A small self-supervised image encoder, trained from scratch: activation gelu, 72.5 epochs.
Rows from block 5, named by matrix and row number. Rows with one number belong to one neuron. Each number is 128 + 24 x the weight over its row's rms, rounded and kept within 0 to 255. All counts start at 0. After the name is the row's rms in percent of the matrix's.
# fc1: MLP up (model.blocks.5.mlp.fc1.weight, 384x96), inputs 0-95
# fc2: MLP down (model.blocks.5.mlp.fc2.weight, 96x384, transposed), outputs 0-95
fc1.89 090 [137 161  84 145  90  81 134 134  88 138 130 132 117 134 122 135 159 137 143 126 117 138 114 125  68 131 127 138 121 139 113  81 125 111 132 113 150 139 133 180 130 126 104 172 152 125 161 134  89 132 167  86 105 116  91 150  94 155 111 154  69 149 170 137 105 107 118 152 118 139 187 138 111 158 156 134  95 116 137 133 147 136 140 125 146 123 114 133 107 115  98 139 151  91 153 118]
fc1.90 088 [113 128 132 102 119 107 154 155  98 121  90 122 135 172  94 140 134 153 106 117 151 150 132 115 155 121 133 134 151 124 120 136 115  94 122 168 101 143 104 139  81 164 173 155 102 133 161 132 157 127 143 174 126 119 130 105 139 112 103  94 126 126 171 127 134 116 125 169 106 133 140 100 108  72 169 182 149 140 146  97 159 163 172  91 143 107 119 135 121 107 112 125 118 124 168 121]
fc1.91 114 [ 85 139 109 162 104 175 102 114 119 126 103 137 145 128 156 138 137  89 122 131 138 157 147 144 128  77 114 101 124 109 146 118 160 128 132 129 135 156 116 137 129 102 153 126 152 126 136 127 175  95 127 128 148 146 158 149 119 169  47  87 111 109 121 123 106 110 112 105 103 148 172 103 178 147 150 116  84 122 152  78 132 119 125  98 144 162 131 169 129 147 125 138 133 150 136 134]
fc1.92 107 [150 164 122 139 120 157 150 132  98 155 115  80 145 178 180 129  96 112 149  96 145 115 142 111 166 140 123 148 154 100 130 152 104  96 167 175  97 126 144 118  92 126 153 122 152 153 132 148 119 103 148 153 135  93 113 149  84 130 136 127 147 103 116 127 147 135 113 147 116 132 147 150 112 139 149 128 122 148 104 123 102 172 130  83  79 132 147 151 169 124 128 155 181 145 115 141]
fc1.93 088 [179 143 122 136 146 162 132 165 117 187 121 147 123 143 150 148 110 132 156 117  95 148  84 123 189 146 148 144 150  97  87 150 154 146 154 130 151 149 128 119  85 100 136 121 107 102 106 178 129 131 120 120 128 102  85 118 140 178 122 112 117 114 132 112 123 143 135 109 137 117 116 102 102 160  98 174 137 182 136 117 138 135 145 149 115 128 102 117 136 157 134 124  95 116 103 164]
fc1.94 083 [126 184 137  98 125 154 150 142 101 145 133 143 148 139 132 122 133 102 149 156 131 114  82 144 134 114  98 114 127 127 166 180 101 129 102 176 118  97 149 145 139 138 133 169 172 147 130 103 101  99 140 118 167 133 120 162  87 152 145 128 154  89 105  93 127 185 140 114 145 121  91 137 115  83 160 121 150 142 135 167 112  98 114 129 154 103  96 142 103 130 127 112 122  97 141 125]
fc1.95 113 [ 98 119 112 142  95 108  81 127 139 134 130 172 137  99 148 146 138 200 138 190  93 139 107 127 133 144 147  72 164 164 134 142 131 141 110 140 106 131 162 118 150 159 113 153  92 106 122 107 130 135 107 131 150  96 125  70 155 132 146 113 118  76 149 151 122 108 131 124 152 157 143 131 105 150 114 115 119 157 167 137 107 116 117 150 161 123 100 147 118  99 116 125 143 121 136 154]
fc1.96 105 [143  94 174 168 121 156 138 104 113 132 136 139 122 118 138 154 122 127 143 185 109 143 131 175 133 124 105 109 192 170 123 156 130 122 120  99  91 145 132 145 126 146  93 112  86 125 114 113 175 157  56 159 144 108 129 130 143 131 119 145 113 122 131 163 141  91 114 149  84 125 143 141 144 154 140 132 116 119 154 106 142 147 113 133 125 114 122 159 147 107 116 126 124 158 180 158]
fc1.97 096 [146 121 101 114 144 105 149 134 139 172  93  97 178  84 145 139 156 127 125 157 152 143 142 170 112 167 139 154 120 130 107 108 164 139 126 101 153 135 127 129 166 114  87 107 118 108 150 103 117 164 117 180  94  80 100 102 138 154 134 117 116  87 128 143 128 136 106 120 129 179 138 128 114 163 123 103 116 139 141 163 109 142 170 116 125 140 157 134 179 132 115 112  98 155 134 115]
fc1.98 093 [171 123 158 149 145 157 107 126 121 108 110 113 130 132  99 141 133 140 143  98 124 128 173 179 134 137 117 108  62 113 149 110 131 120 144 141  77 175  91 142 152 112 166 120 110 147 136 117 144 126 128 112 123  98  93 122 126  44 120 102 159 139 115 101 116 117 108 175 149 125 123 161 125 110 106 113 113 103 119 140 125 141 140 127 131 150 164 150 134 121 165 156 141 175 131 142]
fc1.99 107 [126 119 162 128 158 108 100 148 147 103  99 138 100 130 107 195 113 116 146  83 114 122 183  97  83 140 160  90 150 180  89 123 131 134 105 137 108 155 154  96 144 127 103 128 169 101 130 172  92 105 118 116 152 104 161  91 125 131 144 157 124 143 134 117 154  90 123 153 119 104 138 114 135 115 149 114  91 119 148  89 129 137 143 146 147 115 149 108 127 121 153 137 119 138 111 153]
fc1.100 094 [109  96 140 135 118 149 138 141 157 129 172 119 111 135 148 110 139 136 146 123 153 159 154 134 129  99 126 165 134 106 151  81 137  73 125 137 141 143  91 165 176 122 148 132 120 110 134  90 115 120 179 148 147 111 163 131 139 133 122 196  84 113 117 147 107 130 115 127 128 141  61 125 109 116 134 129 133 130 128 120  98 104 155 137 156 126 169 114 140  69 138 136 122  85 113 116]
fc1.101 114 [159 157 105 142 133 126 129 165 155 121 117  60 116 133 142 153 163 160 140 118 127 184 105 123 126 149 125 143 148 164 127 193 117  88 112 145 147 128 126  73  87 117  78 131 129 140 110 122 125  92 118  91 133  99 124 118 115 139 149 173 130 119 123 100  86 118 138 147 116 115 123 145 109 116 103 101 125 134 153 107 129 149  85 172 131 101  98 135 131 128 119  80 117 121 127 129]
fc1.102 112 [153 167 118  81  92 130 137 134 162 182 127  95 140 115  79 175 124 134  87 168  96 129 112 140 147 139 123 113 117 117 158  93 144 182 140 142 129  96 142 147 151 116 111 149 106  94 165  88 139 109 112 137 137 133 132 132 101 149 112 106 161 129 128 123  97 116 143  91 130 107 109 125  77  97 129 159 133 149 133 153 109 126 134 148  78 124 120 112 120 122 127 162 102 145 146 158]
fc1.103 119 [108 100 128 138 115 116 122 163 158 122 144 119 113 128 125 132  76 138  98 114 133 147 130  82 138 136 129 102 146 101 142 135 136 127 145 148 128 134 123 120 103 135 128 121  72 132  91 140 136 144 120 114 143  81 133 148 168 123 120 100 129  85 141 141 104 133  88 118 106 157 108 150 143 123 156 137 141 133 248 125 123  91 127 173 141 138 150  91 152 141 133 136 129 156 101 124]
fc1.104 092 [139 141 134  81 114 137 130 160 103 130 110 166 150  92 149 100 139 137 171 121 153  81 105 154 157 154 110 177 170 146 123 132 170  94 165 120 105 123 156  69 148 138 130 131 107 148 102 147  79  83 149 129 146 121 128 163 130  99 136 108 116 116 137 115 123 155 144 123 122 114 165 146 160 122 124 146  94 128 163 123 132  93 150 120 126 151 137 141 146  86 134 110 139 151  96 116]
fc1.105 108 [117 137 117 146 125 166 112 162 134 106 120 147  82  75  93 118 136 149 131 165 120  84 121 152 128 121 132 103  83  92 119 116 145 134 118 160 150 133 115 118 113 133 133 119 145 158 176 165 123 118 138 133 117 145 131 126 113 106  70 132 128  99 112 130  97 104 115 122 167 135 104 113 145 148 192 100 159 130 147 182 114 144 140 153 106 172 149 130 133 117  90 117 131 159 152 160]
fc2.89 090 [111 101 120 150  84 128 154 118 134 127 147 118 139 128 141  93  99  96  97 151 132 141  99 128 173 156 105 127 177 137 109 138 129 105 148 149 133 159 164 150 129 171 156 119 132  97 120 123 128 134 125 123 160  99  91 110  83 105 110 130 132  86 125 122 165 117 143 124 130  82 129  97 120 166 125 133  76  98 123 113 116  95 134 140 149 117 180 159  94 147 114 118 159  90 116 168]
fc2.90 090 [116 105 165 119  83 168 121 132 102 109 144 151 162 163 148 208 158 143 118  68  92 106  79 119 126 107 118 156 122 150 135 100 123 167 174 125  86 143 145  86 134  89 109  99 137 127 126 128 133 108 131 144 123 157 127 120 154 138 152  84  89 136 105 138 142 138 118 156 157 129 109 133 131 148 105 113 137 102 137 146 156 100 120 135 143 129 118 150 138 133 124 112 119 110 149 106]
fc2.91 120 [174 130 106 123 104  96 111 197 151 166 158 155  81 124 139  87 118 125 131 140  94 102 124  76 135  94 116 144 115 113 101 178 109 128 118 150 121 141 180 135 157 135 112 112 134 111 116 128 166  99 119 123 105 102 142 113 130 109  86 138 125 132 116 120 117 134  79 157 139 164  93 121 135 132 146 138 148 147  88 147 101 112 156 117 144 155 150 147 152 125 141 162 137 133 102 140]
fc2.92 121 [131 139 145 111 162 104 152 176 147 129 150 105 120  98 124 129 138 114 126 169  86 150 132  67 158 154 182  88 123 141 167 176 123 156 146 141  79 115 157  97 120 125 131 111 152 168 138 138 123 156  88 109 122 133 132 133  80 135 107 119 148 125 136 109 120  93 152 136 129 142 102 151 155 131 128 101  89 156 100 133 106 149 136 152 102 129 104 121  94 108 125 152 121  91 119 124]
fc2.93 089 [128 151 129 136 129 134 144 112  98 105 135 151 130 139  83 146 126  63 119 147 127 141 136 175 127 137 166 160 116 109 159  90 113 144 112 179 132 112 105 141  94 118 143 127  97 182 142 166 131  98 141  63 133  57 113 127 144 116 118 135 107 129 128 109 143 137 138 135 108 145 169 111 127 120 102 132 133 161 144 118 128 130 130  57 139 115 147 152 132 128 123 170 137 141 112 125]
fc2.94 084 [118  89 121 133 144  79 153 111 135 120 151 139 137 128 123 140 175  79 145 110 158 158  95 130 149 158 133 141 104 137 144 109 106 120 135 105 135 123 104 162 168  82 145 160 145 115 109 133 102 169 168 144 152 114 124 152 165  69 130 101 110 125 107 109 121 148 130  77 149 102 128 109 142 121 169  96 115 113 123 113 131 172  97 160 133 131 120  96 124 138 138 154  82 150 111 128]
fc2.95 103 [ 76  96 137  92 167 122  94 184 119 157 109 111 109 130 126 158 151 134 129 101 147 115 177 149 134 161 139 152 132 127 155  94 141 113 103 126 118 115 124 132 136 171 107  91 176 134 103 165 117 127 147 134 161 114 149  71 142 116 142 125 140 146 148 121 137 119 107 134 153 142 109  72 127 125 101 134  96 118 127 100 153 133  98 152 111 150 127  86 166 135 121 148 118 179 124 115]
fc2.96 098 [102 119 141 143 125 171 119 123 131  84  95 137 153 114 103 132 110 149 149 127 106 152 135 145 141  99 124 111 119 132 142 145 132 122 104 122 171 129 128 118 144 117 145 106 138 161 157 148 135  79 117 105 145 132 132 102 186  75 131 119 105 112 112 101 157 100 110 133 123 115  91 153 186 183 123 109 114 125 169  75 136 144 116 127 119 157  81  92  91 134 140 116 176 134 123 114]
fc2.97 100 [100 100 154 131 124  88 122  87 142 115 116 142 112 150 172 159 113  96 142 103 136 137 144 159 143 140 108 129 124  62 160  76 131 136 115 115 129  89  97 138 119 147  92 168 117 141 134 115 127 117 122 148 118 115 110 125 126  60 148 149 144 125 128  94 132 195 166 169 149 118 122 115 162 125 119 162 151 145 132 147 133 113 111 121 135 124 156 135  95 126 138 140 149  97 150 167]
fc2.98 093 [125 143 155 112 125 175  82 107 123 106 128 122 147 129 125 150 172 141 102 137  97 133 154 102 121 151 144 115 108  94 137 102 152 138 156 145 103 125 180 159 127  98 161 125 107 180 142 153  94 116 121  86 160 104 123 122 109  91 165 176  88 138 120 170 123 131 121 102 148 118 124 137 184 143 133  91 112 145 147 126 123  93 148 116 118 105 135 124  99  79 116 113 130 112 143 134]
fc2.99 096 [105 134  83 100 117 145 138 110 163 123 106 109 135  73 105 125 131 131 103 120 144 136 141 148 141 142 149 115 169 122 114 138 165 141 156 125  99 108 105 106 109 123 134 130 174 143 151  98 166 100 158 143 148 125 174 126 157 137 148 132 135 145 166 134 171  98 108  91 167  92 110 123 108 154  55 112 140 121  98 138 141 132 111 108 144 118 152  96  98 141 101 160 130  98 155 145]
fc2.100 094 [126 145 135 128 121 109 122 122 141 106 143 124 168 106 123 151 127 120 177 179 146 127 144 129 179 129 115 128 106  95 134 103  90 129 106 121 108 146 138  99 122 132 129  79 108 135 161 163 173 156 149  99 153 129 116  94 129 114 148 134 102 149 135 127 112 135 181 143 154  66 179 125 133 152 108  66 176 112  99 155 101 137 135 166 119 104 126 105 123 120 114 124 134 130 119 128]
fc2.101 121 [145 103 168 180 143 110 101 117 166 131 128  85 110 151  95 118 135 167 164 115 140 122 123 169  98 110 123 150 135  93 141 129 115 123 147 102  90 130 134 153 129  99 139 139 129 145 119  76  72 106 176 101 150 109 146 102 118  88 112 186 118 139 148 120 123 160 132 102 120  87 133 154 122 113 112 106 116 132 109 148 131 120 125 129 152 138 152 155 159 122 144 139 161 113  83 113]
fc2.102 123 [136 153 138 127 107 106 116 109 171 139 166 120 152 132 155  98 100 124 125  96 152 145  94 144 149  86 110 100 143 112 106 143 111 143 141 176  93 119 156 134 128 138 103 156 123 102 137  88 133 129 145 141  86  77 129 141  97 154 157 145 130 103 152 176 109 127  86  95 126 153 127  99  87 163 138 131 102 136  90 125 118 145 138 143 147 121 104 133 152 169  87 135 102 173 138 142]
fc2.103 112 [ 79  92 139 141 101 134 106 115 124 101 103 152 134 108 160 122 121 109 141 139 120 101 173 144 126 114 107 179 154 140 123 151 168 145 136  89 117 148 108 132 154  92 106 121 156 117 114 112 173  86 143 114  97 137 159 126 179  92 141 127 124 116 124 126 150 161 149 130 101 118 138 174 116 135 121  81 150 122 168 137  97 122 104 159 158 170 117 124 150 114 132 157 109 102 139  90]
fc2.104 084 [149 121  86 131 123 112 155  84 105 140 103  95 103 105 151 125 167 135 133  76 136 137 125 160 139 141 131 142 137 153 118 111 127 114 138  72 106 120 127 104 107  57 104 137 128  74 117 145 121 133 103 108 130 137 157 188 179  70 100 161 146 136 146 139 139 104 139 131 119 133 138 127 114 137 149  91 150 103 105 129 133 143 139 142 117 168 156 108 142 145 120 162 154 122 137 138]
fc2.105 110 [124 128 167 115 129  98 161 112 101 135 155 179 121 134 146 153 122 131 154 135 113 106 134 143 143 102 127 131 156 125 126 111 109 178 126 150  77 116 100 130 154  69 120 124  73 125 102 147 141 135 115 137 104 133  83 146 165 157  98 153 165 127 145 129 156  80  80 147 121 131 136 124 122 150 105 101 110 103 173 117  93 166 147 133 104 105 138 151 142 139 153 135 128 160 128  99]